A small image captioner, trained from scratch.
Data: trained on made-up ball-and-stick molecule models, 10.0 epochs.
Rows from block 6 of the image encoder of a small image captioner, named by matrix and row number. Rows with one number belong to one neuron. Each number is 128 + 32 x the weight over its row's rms, rounded and kept within 0 to 255. All counts start at 0. Numbers have three digits each.
After each neuron's rows are labels from the 100 images, of 14848, where the neuron reaches its highest value: "responds to" is what is common among them. Only what is clearly more common there than usual is listed. The data: made-up ball-and-stick molecule models. In brackets: how many of the 100, against the usual share in percent.
# fc1: MLP up (encoder.blocks.6.mlp.fc1.weight, 512x128), inputs 0-42
# fc2: MLP down (encoder.blocks.6.mlp.fc2.weight, 128x512, transposed), outputs 0-42

fc1.269:168090077128069105128128128095128128128128128068128128059172091128039090189128128128128083158165147190096032128068162128157091128
fc2.269:128128128128128128128128104168090128178128163128175128190128099143128128085128128128086128128128128128072187096112177128096128128
responds to: purple ball (78 vs 27.3); space-filling (71 vs 32.8)

fc1.376:161191074147178202128128128128168128128128128128168105128093165128128093165172076128128097128128128128128128083128128082128110128
fc2.376:064093128128174128128156128085128128167128170128174187128128151229128128069128128128128128128128128112098162128041215128128128128
responds to: blue ball (100 vs 65); space-filling (98 vs 32.8)

fc1.341:055128128128128156175128128146065157128161128155084128128128128128128128102128128128128128147128098168100128105128128204096128182
fc2.341:238164128149128096128128128164106128093128128070056128140128128023128128196128100081113098063128128128162102181195020165128128128
responds to: dark backdrop (83 vs 49.3)

fc1.423:159128128176139128128128128167142128160128098093080097128128128128093128103128164079128128166188187141209128128196162185098128154
fc2.423:219128153166167128151128155112100092154128144065128168185062101128128128128128128070086128128128101096128167128101128163174128128
responds to: dark backdrop (95 vs 49.3); space-filling (91 vs 32.8); balls: four (31 vs 10.2); balls: three (28 vs 9.8)

fc1.262:098128128170197128128202093092128128128128182145163128128096114110147093128144128128094128167128241128182128128128101128128128128
fc2.262:151128149128156128128158128128155102171128107102088151232128128128128128153128100070095128106128143149128128181128066163216128128
responds to: balls: three (42 vs 9.8); balls: four (28 vs 10.2)

fc1.10:128180069128199170033159128067172095128090106112128128128128128128101079128160128097101128151128182128229128202093161128083151128
fc2.10:161087128194181165163155128067174128197128157063157194204128128128128142102128128055108090128128128128099162103065175178197128128
responds to: orange ball (87 vs 27.7); balls and sticks (80 vs 34)

fc1.238:185164072128162187111109177128165106128128128128128128128090128100128085166128128128154087180066128128128128128128174128128128128
fc2.238:053081150128174128128157128128073128128067170165164128128128158214128099067128128128128158173128128128058166128008193128085128128
responds to: blue ball (99 vs 65); space-filling (84 vs 32.8)

fc1.389:080128128128128156128128128174157128097128187171128174172128128128221079062128103128080128128158128052107171128196080128128128128
fc2.389:163081128192128169128128128164162128096128128128128128128194161059128128128128128101174102128166160064128105128157074128091128128
responds to: dark backdrop (79 vs 49.3); green ball (68 vs 41.1); balls: three (25 vs 9.8)

fc1.18:078128096106128173155128128128163128128128128128183188128128155128100094102172099151156046163158128128128169128152078051094156080
fc2.18:154128198128166147152176128151128100158144147087108098165085128128128086153099128089088095105107089113102161128157128174136167128
responds to: blue ball (100 vs 65); space-filling (96 vs 32.8); dark backdrop (95 vs 49.3)

fc1.400:085128175096107128128097111128110128074128075166194174169128128128128159093107172128128224128128083128111128106128063128128114100
fc2.400:209128128128128128156151147128128097171128167080096093128177085074128168184128128097103047058128087102128161099191196128128156128
responds to: space-filling (92 vs 32.8); dark backdrop (91 vs 49.3); orange ball (65 vs 27.7)

fc1.368:155128128148206138156180128098046128128054161128073128153128128148128164149128157101100128099128100128128128128128172086128145128
fc2.368:203068128128067170128077100128083090186128163128128153045193128128128128128128128110128072145128060128104128089128128106072137128
responds to: dark backdrop (98 vs 49.3)

fc1.366:055128128100103153170128128154083128073154128204186226128128161101128128073128162128128188128128099128098141100128051128152128102
fc2.366:208128128162128128128152092150128128175128128063097108128220101028128128176128128089128053049128128095128128128185128147077128128
responds to: space-filling (100 vs 32.8); dark backdrop (98 vs 49.3)

fc1.307:153059128081190087128169099128020128092106163142046144128128088128108128177128128067128128051128095146128169128070128128128128128
fc2.307:182128128190176128161128128194079128128128156128113128128144072060157142128128128089128128128140087128091128128107083117128128092
responds to: dark backdrop (86 vs 49.3); space-filling (79 vs 32.8)

fc1.342:128181128128074128128128128128197128128128128094171150128182173128108080128128128128181128139128110128128192064128128128093106081
fc2.342:074128128128175146147173128128169128128128128128128069194089174128128128090128128128128128128128108099087128128128128128174128128
responds to: yellow ball (77 vs 41.3)

fc1.299:159107095095154165128141128128128098144128128229106193104128128128060106182097128128128128064128128128106128128071128109149128128
fc2.299:176105128152182128162174128197128097171135170088100181152128128102168128128128128090110128069128077128082170148128084128143152128
responds to: space-filling (100 vs 32.8); balls: three (40 vs 9.8); balls: four (28 vs 10.2)

fc1.117:128128161128128128128176091128070128190102128160173176128128128069128144128128164128163111128128092128113117192206171128128128128
fc2.117:128128128205128128128128128154128128112128128172156128083128128110128128128128128154128165238128128086104128043085028128089128128
responds to: balls: twelve (28 vs 10.5)

fc1.375:184146051128167188128128128128151149092128128128128128093079151128090128128156083128128070128076128087128128128152173090128128128
fc2.375:059099171128151128128176128159099091157128146151149128138128156196128084091128128128101172128128128128091191104128195128084128128
responds to: blue ball (100 vs 65); space-filling (98 vs 32.8)

fc1.379:059128128128096128128158117128167174128091093235128128128128098128128181152097128128128128128185215128181128195128060128062128128
fc2.379:049128095146128134128128128128166128150128087163153186128128128156128128095128097107128128179128206127128128097077171201168128128
responds to: dark backdrop (91 vs 49.3)

fc1.298:109081084128091085076088105174128152163128128086128128154110128128203098128128128094128087128128099128103104236128128128222128128
fc2.298:184128128200128171152128128170155128128128128128128128082128101000128128128128128128128128128128128020097128023225090067050128128
responds to: green ball (71 vs 41.1)

fc1.81:128024128128086068128128128128128128158128104177128128128101128113128172128128176128128128128070128128128108102128165203128155128
fc2.81:180128128095172128101110162077085150099128128118128098150117182061128113128128128128128128079128099174128089128085079158128097128
responds to: green ball (80 vs 41.1); dark backdrop (78 vs 49.3)

fc1.210:229156065105128149128110128101190128128128128089128128072128177128128070166128128157156084128071051080084147069128187128128128092
fc2.210:128071128128159128145168159072128128128128169128103128149128162185128105128128128128128089106128083128052147093149164128091128128
responds to: blue ball (100 vs 65); space-filling (81 vs 32.8)

fc1.112:128148128128090096128155128128041104128162093128128100128168128128128240177055128128128128090188090128101106073128187128144128128
fc2.112:128070128094167128152165151128035128088128182203099128128128128128128128166110128167156153083128067208066104090128128105108128091
responds to: orange ball (63 vs 27.7)

fc1.430:099151128177182153128188128073128128139096177128151142147166128128128063128128128107128128128128221128203190128128128128128146128
fc2.430:211128153145165173153155128088128107128170128056085170221128089128128146158128128061080074077128128153128128128128128164194155128
responds to: balls and sticks (63 vs 34); balls: three (37 vs 9.8); balls: four (30 vs 10.2)

fc1.92:109128128162128128128089087193128128128128128128128128128128184091218111150128128128128128128161101075128172202128128128203128184
fc2.92:200128128197128128128128128167128128128128147128128163082170111040128128128128128094128059128128128019128128128159128078033128128
responds to: green ball (92 vs 41.1)

fc1.339:165165145205165128128128144173128167178128128160128128060128153083128128181128128128150128164128049128088128128255166118128096162
fc2.339:128128128128128071128107128152163128128114128107128177128128128160128128070128128128108128195128128128128151128128128128128128141
responds to: balls and sticks (61 vs 34)

fc1.162:128128100128189188159128128089159089157128128103128128128151162128128092128128128128128053161161128128159149128128174128103173128
fc2.162:167089128128173128168178171071191128140141156087101143192097128147128146128128128092128064092128089128078128088128128128153141128
responds to: orange ball (78 vs 27.7)

fc1.24:075128128094128128168128102128128128078128156128170128103128180128128095074128128174128073167128078095128128128189087128065128073
fc2.24:180128128128149128160186128128188128128128128096080128145128107075128128165128128084128063128128128063128150128164039128151128128
responds to: balls: five (27 vs 9.9)

fc1.485:128138099176164215128128128144128128158093128152128128144128104128163128165128128128128128057128010128066128163128128128161165176
fc2.485:183069105128128128128151128085093128101128128148128128095181160128128128128128150128178085093128128128062087087159094044046109102
responds to: green ball (88 vs 41.1); space-filling (82 vs 32.8)

fc1.3:128128128128069085141128103183114128089166176143063128128128128155093151128128084163111157083128128174064128061082128220128087128
fc2.3:227152152128128128128128128128064128037147149151096092161128128039128128193128128128128128015128096169128092128128058128128128128
responds to: balls: three (32 vs 9.8)

fc1.25:089128128128128184153128128184143128167115128157097075155105085143160187128128128128128100089128055038072128128128086128128146147
fc2.25:175128128128169151110166128159100128093128128170092086128192144114128128227128128128165128078128147158128093128167109063085128128
responds to: green ball (69 vs 41.1)

fc1.274:089128089092128166162108128128146128114128128128173195128128180128128100096170095128128081191162087128128128128173097128128128094
fc2.274:188128170128179153155180152128128128164128154065107110168128128118128128155128128070112056089128100087102158128155128128128152128
responds to: blue ball (99 vs 65); space-filling (98 vs 32.8); dark backdrop (98 vs 49.3)

fc1.36:027128128128162128174128128128128109128154128184151148128128177128128128059177128128128053186166090128128168128186079128128128085
fc2.36:128128128175128128153169128128204128128128128128083092128082128047128128162128128086128080128128128128128109128164000213153128128
responds to: balls and sticks (64 vs 34); balls: four (30 vs 10.2)

fc1.212:221151162224162159148128147128128142080128163128128110128128165091093185199128105128128112160128031128054155128246196092162094128
fc2.212:128128128128094128104128128128096128099128128128128128032128128179128128073128106128128128128170128114128158064172149128042128143
responds to: balls and sticks (60 vs 34)

fc1.475:207128160173128128101128128156128150128174128128070103091128128128209172197128184128128180128128049128100128128085193128128105189
fc2.475:128101140112179163162179157171104128149143176153061128145079104128128128128128128128128151115128093128095171062128186097128128128
responds to: yellow ball (76 vs 41.3); space-filling (73 vs 32.8)

fc1.108:128128186154051128083128128014128128084159102179128128128128112128128199145128128128128163094164128128128089186128128128128128128
fc2.108:051104128090178128173185128178128128128128153212100100163128128159128163128128128128128170112128128148089195102128228101093128128
responds to: yellow ball (80 vs 41.3); space-filling (78 vs 32.8)

fc1.424:104128071092128157128128161128179128128158128128161194086128203128103128128180102128128067128128128128128128128103085068128150128
fc2.424:128128190187159149152166128147128098128128146107110102165128128117128078153128128128128094097128128114080153119153128128105128128
responds to: blue ball (100 vs 65); space-filling (97 vs 32.8); dark backdrop (96 vs 49.3); balls: three (25 vs 9.8)

fc1.266:096128128171159128156181107106128128128128128160154128157128115128128128095128128128074128171148207128166128128128102152128108128
fc2.266:157128167128128128128164128152128096128128103128073128225128128063128097184128128088128128086128128154128128179128040170210149128
responds to: balls: three (37 vs 9.8); balls: four (30 vs 10.2)

fc1.166:142092128128069089080128128128107128093157054128148128086128037128128169194128128128149150095128128172091090109050128128167105128
fc2.166:193128128128157128154161128165128128115128148128085089152128077089128128160128128090128083024128128145100163089190150113095146128
responds to: space-filling (70 vs 32.8)

fc1.27:174147040128168187107128128073163128128128128128105102128128128128089092159180089090128060215128128128181128128128168128084179128
fc2.27:128050158128175128128158128093128077196128171067175172153128128186109128102110088128105085128128108098077196103098220128128140128
responds to: orange ball (65 vs 27.7)

fc1.377:195128128196128160101128128128128128128169128128128128096128128046091128128128081128169110255128128128128098128128210128166128128
fc2.377:128077128128128128110128128092036128128128169098196171146128128195098128041128128128097128191156111081051187128128209128060128128
responds to: branched (84 vs 54.3)

fc1.459:128128128128170128128160128128128128105091159170163128165096128128152128110128104105095128176128185091181128161160128146094128146
fc2.459:128128160128163128128182128148167082181128113110089128227128128128128128167128128082111128106128128128128146191128076172210128128
responds to: balls: three (35 vs 9.8); balls: four (29 vs 10.2)

fc1.236:220128128128164128128128128128048128128100153089058128128128045128128191176106128059128141059087089043110177128104162128163195204
fc2.236:168075128153204128162155128159057128108139164164092128128163128128128128163128128128147151128128070158083128128111128058128128093
responds to: balls: three (25 vs 9.8)

fc1.181:167128083179101128108154128102128078157128128128204102158128128097128108149128128071198128203128128128128094128074193128128128056
fc2.181:128037128128128128128128128052041128143082186128191206128128128187128128036128128128128128168128088094033151097039215128080128128
responds to: orange ball (78 vs 27.7)

fc1.363:084128167128077095149087165128128094065128087206162215128128158128156147128128128128151223080128074128075128103074069102128128128
fc2.363:193165094187146128128147128167182128170128128128098112128157075019128156197128128048128056048128149128128128095163128168128128128
responds to: space-filling (100 vs 32.8); dark backdrop (77 vs 49.3); balls: six (26 vs 9.9)

fc1.429:088097149128087055128128128149068128112153128170128128128155128161128186128079159128110178128128108128079143128128057169128128128
fc2.429:154128128128187128128171128128059128128128128184105093169128149113128128218128128128149128061128100202128093128079086171157128128
responds to: orange ball (80 vs 27.7); space-filling (79 vs 32.8)

fc1.218:084153128128128143128128128128128128128128128067086128150219128178128128072044128128128085128239128048099128175189103128171128170
fc2.218:128097128128128128101128128163128128093128100184128128108215173096128128200160128128184128128172170128143093128157094101098128128
responds to: green ball (67 vs 41.1)

fc1.200:073128080128128163128128128208128128086159128156168226128128128128128128157089128128128189101128092128068128128075084128195128089
fc2.200:205128128184128187128157128189128128176143128074113128109128090012128128128128128091128071089128128061128128128187066128106128067
responds to: space-filling (100 vs 32.8); balls: four (30 vs 10.2)

fc1.441:070128128128128174128128128128141128128168128128147128128128128128155097066128128147104063167128087086128164128161128152128128128
fc2.441:162128128093163128148186128128191128128128128108065117193128128128128128166128128096128086086128128128128128128161061128164128128
responds to: balls: three (30 vs 9.8)

fc1.447:202050098147087170111128095128086128128180191081128052165128128128128098128128128099128106172128096099128094128063236063162160087
fc2.447:128078128128070128128083128079035128128128171128176170128153107128128086092128128128128128128128073034043146069171206084042128072
responds to: small balls on sticks (64 vs 33.2)

fc1.478:065076149098128158128128128128101128087128128255151203128103128128151173128110167148128184082128062128100141128096054128128114104
fc2.478:192106118150178128128171128156147128179128128128087128159128128072128128194128128061128062049128128150110150100128189128128128100
responds to: space-filling (100 vs 32.8); orange ball (57 vs 27.7); balls: four (33 vs 10.2); balls: five (28 vs 9.9)

fc1.226:159128074085096087128128128197128128084128128128128128100128128159128128186128071110105140046128128152080165128074112128128128128
fc2.226:185128128160128128128128128166128144088128128159095128128128128014128169128128128128128100019128128146128096128128049128128128128
responds to: balls and sticks (64 vs 34)

fc1.68:095128150088128128128157128194087128112128117159128179094128128128128091168128098165161128117128128192086128076128101128160128128
fc2.68:229128128150173110128128128128077128082128128128128128147128128055128128178128128094128096019128128189128097128128112104128128128
responds to: balls: seven (27 vs 9.8)

fc1.111:213128058128182179128149128103128128128128128093071078156128128128078109182128128170151032128128128128128082082128196103161128128
fc2.111:128075128128155161128156128128092088197128205058164194128128128151128128110128128128110068128128113128082188081128204128095128128
responds to: space-filling (89 vs 32.8); dark backdrop (88 vs 49.3); balls: five (25 vs 9.9)

fc1.118:196142046128128181128156157226128128128128101161066128128128128128128113177061077078101128041097090128128128105187128110155166128
fc2.118:232062128153128128128128128128070128110128128144109128128181155095128128128128128128176100071128074128067091077196073025074128098
responds to: green ball (71 vs 41.1); space-filling (62 vs 32.8)

fc1.21:158128099128154159128167146128128128128128128070128073128128128049082089128128128128128081241128173128128055128128154128128128128
fc2.21:255128128184163128074128082128071102128083158076205176128128128128152128128128128128095128106128128128102148128051157128128128128
responds to: balls and sticks (75 vs 34)

fc1.442:196172163153128128128128128128069128128128128157025101158128093128128181216128149128128151083128063128082128128045201128181128128
fc2.442:128092128099166128166173152161128128170128177128081128128111106128128128128128128128128128100128075145091156064128161093128128128
responds to: balls: four (32 vs 10.2); balls: three (26 vs 9.8)

fc1.164:202128174090090096109128128076027072128128128093108128128185128128128097170105128128128096128186162174128128078069128128128068083
fc2.164:128071128014128128128128128128097098101128165203128128128195154201128114128128128179160128053128095179116104128128128069080128128
responds to: space-filling (66 vs 32.8); purple ball (56 vs 27.3)

fc1.206:063128128094128128128128069172073157101128128182128162128158175128081128113128085165128128171128097128105170081128104143147128100
fc2.206:204181128170145128128154128156075128128128128128089061169128128000128128210128128128128104068128128171128087175147000187150128128
responds to: balls: four (30 vs 10.2)

fc1.345:061096128113128162128128128173073128041164152156128103154128154128128128128128128162106033128150065128098128075090089128128128128
fc2.345:207183128154128087103128128182128128046128108167069128128160106000128128229128128105128128071128159166169093181165000111128128128
responds to: balls and sticks (62 vs 34)

fc1.511:166128191128128128128128128128128128128128128128128093100212128097149162142128195128128128051173093018128128173194128186128128193
fc2.511:128100170128174165128167128185073092128128128161095128128172128084128128181115095128111191163128128128128154128128128112128128128
responds to: purple ball (63 vs 27.3)

fc1.381:087161110128156180128161128092156128128128128056128156088177168107104087078128128159128084180128158101187149128128128128095128128
fc2.381:171128144128188128155188164128182128128151152075087128227086128128128128142128128071097063108128095128128142128128062169184152128
responds to: orange ball (59 vs 27.7)

fc1.122:128159156128128086128128080128128128128111128128094197152128064112128185143098189128102183071128090030160128150128128128128128236
fc2.122:128066175128199128181175167128091092160128186162107128157128137128128128128116128128128160128128083128075147109070163106128128078
responds to: yellow ball (74 vs 41.3); orange ball (57 vs 27.7)

fc1.355:064108128175164128128166128076188156128072128159158093128128089128128128102128153128100128165128238172181128178128136128128128108
fc2.355:161149158128128169128128106090128110171128102057128194194128121128128128156128128078110113128128161146144145171128147213210128128
responds to: balls and sticks (68 vs 34)

fc1.310:204128182128101089128158128128041093128191098128128128128128092128173173186096168128128128084128128174085128128055100128128128128
fc2.310:128128128077185128161172160152086128128128179166082112149128128128128128197128128128128143010128128192080144092128190093060151087
responds to: space-filling (72 vs 32.8)

fc1.453:164128064128166128128128128128154128128128128128101128128128128128087100210128099128128080128128128128128077093128183092216128128
fc2.453:128128158128189151128187128159098108177128164128128173128128128128128128128128128105128128128128100128093175109128165128111128128
responds to: blue ball (99 vs 65); space-filling (98 vs 32.8); balls: four (34 vs 10.2); balls: three (30 vs 9.8)

fc1.396:214128066172193176169128154128128128128164128128128128128089128111096128184128083128164070128128128128128128066128187093128128128
fc2.396:052091128128168128128162104128093128161128182128138205128128128228128110044128128128128151128128128128077183097128203094051128128
responds to: blue ball (100 vs 65); space-filling (95 vs 32.8)

fc1.224:147097058179128128076128128104128079148128080128128109094128128128101128128128096128162107180128128128128048128103183128128156063
fc2.224:128040128168128161128128128051089128157128168098197178182128128213128128075128089138128128187128106128050157093026206128128128128
responds to: dark backdrop (88 vs 49.3); yellow ball (77 vs 41.3); balls and sticks (63 vs 34)

fc1.33:101160059128091128128128128163149106128093128110128128205208128158128128128128088128128128051221110096105128128128110128172160202
fc2.33:171128128165128128105128128128070153101128090169128046128128154017128128193128128128183089128128146128128086057172077128082128128
responds to: green ball (71 vs 41.1)

fc1.11:178128102128128147128128180168171085128164128128128080128107158128110072172128128128128091128128080159128167091128128097128128094
fc2.11:128083190190188162128178153128089128128128183128128128128128148192128096099128128128128128128128106128075159128081190104077128128
responds to: blue ball (100 vs 65); space-filling (97 vs 32.8); dark backdrop (75 vs 49.3)

fc1.319:097128128128112218152144169128128128151128128128109076128225044128128157128128128128128111081195102060147105155168128128142105193
fc2.319:145098149128128155095128098128083117082128111203165128117183197156128092128128109178184144156128156187128078128106084104118111104
responds to: purple ball (69 vs 27.3); balls and sticks (64 vs 34)

fc1.449:054128171082128128128128096171090128092128095160128187128200178128165128082086128161128128103173044095128128205128101196128128128
fc2.449:153128159186128128128165128205128128128128092180094128128155128027128128184128128128128182128128128128199128161156000128182128128
responds to: balls and sticks (77 vs 34); purple ball (57 vs 27.3)

fc1.260:057128166107128128171128128102128154074128128214155128128099128128128152069128128128082128158128083073128128128128090128128128128
fc2.260:128128128078165128128178128145207128128128128128069106180128128100128128171128128089166128078128128093128128218128115169128128158
responds to: balls and sticks (71 vs 34)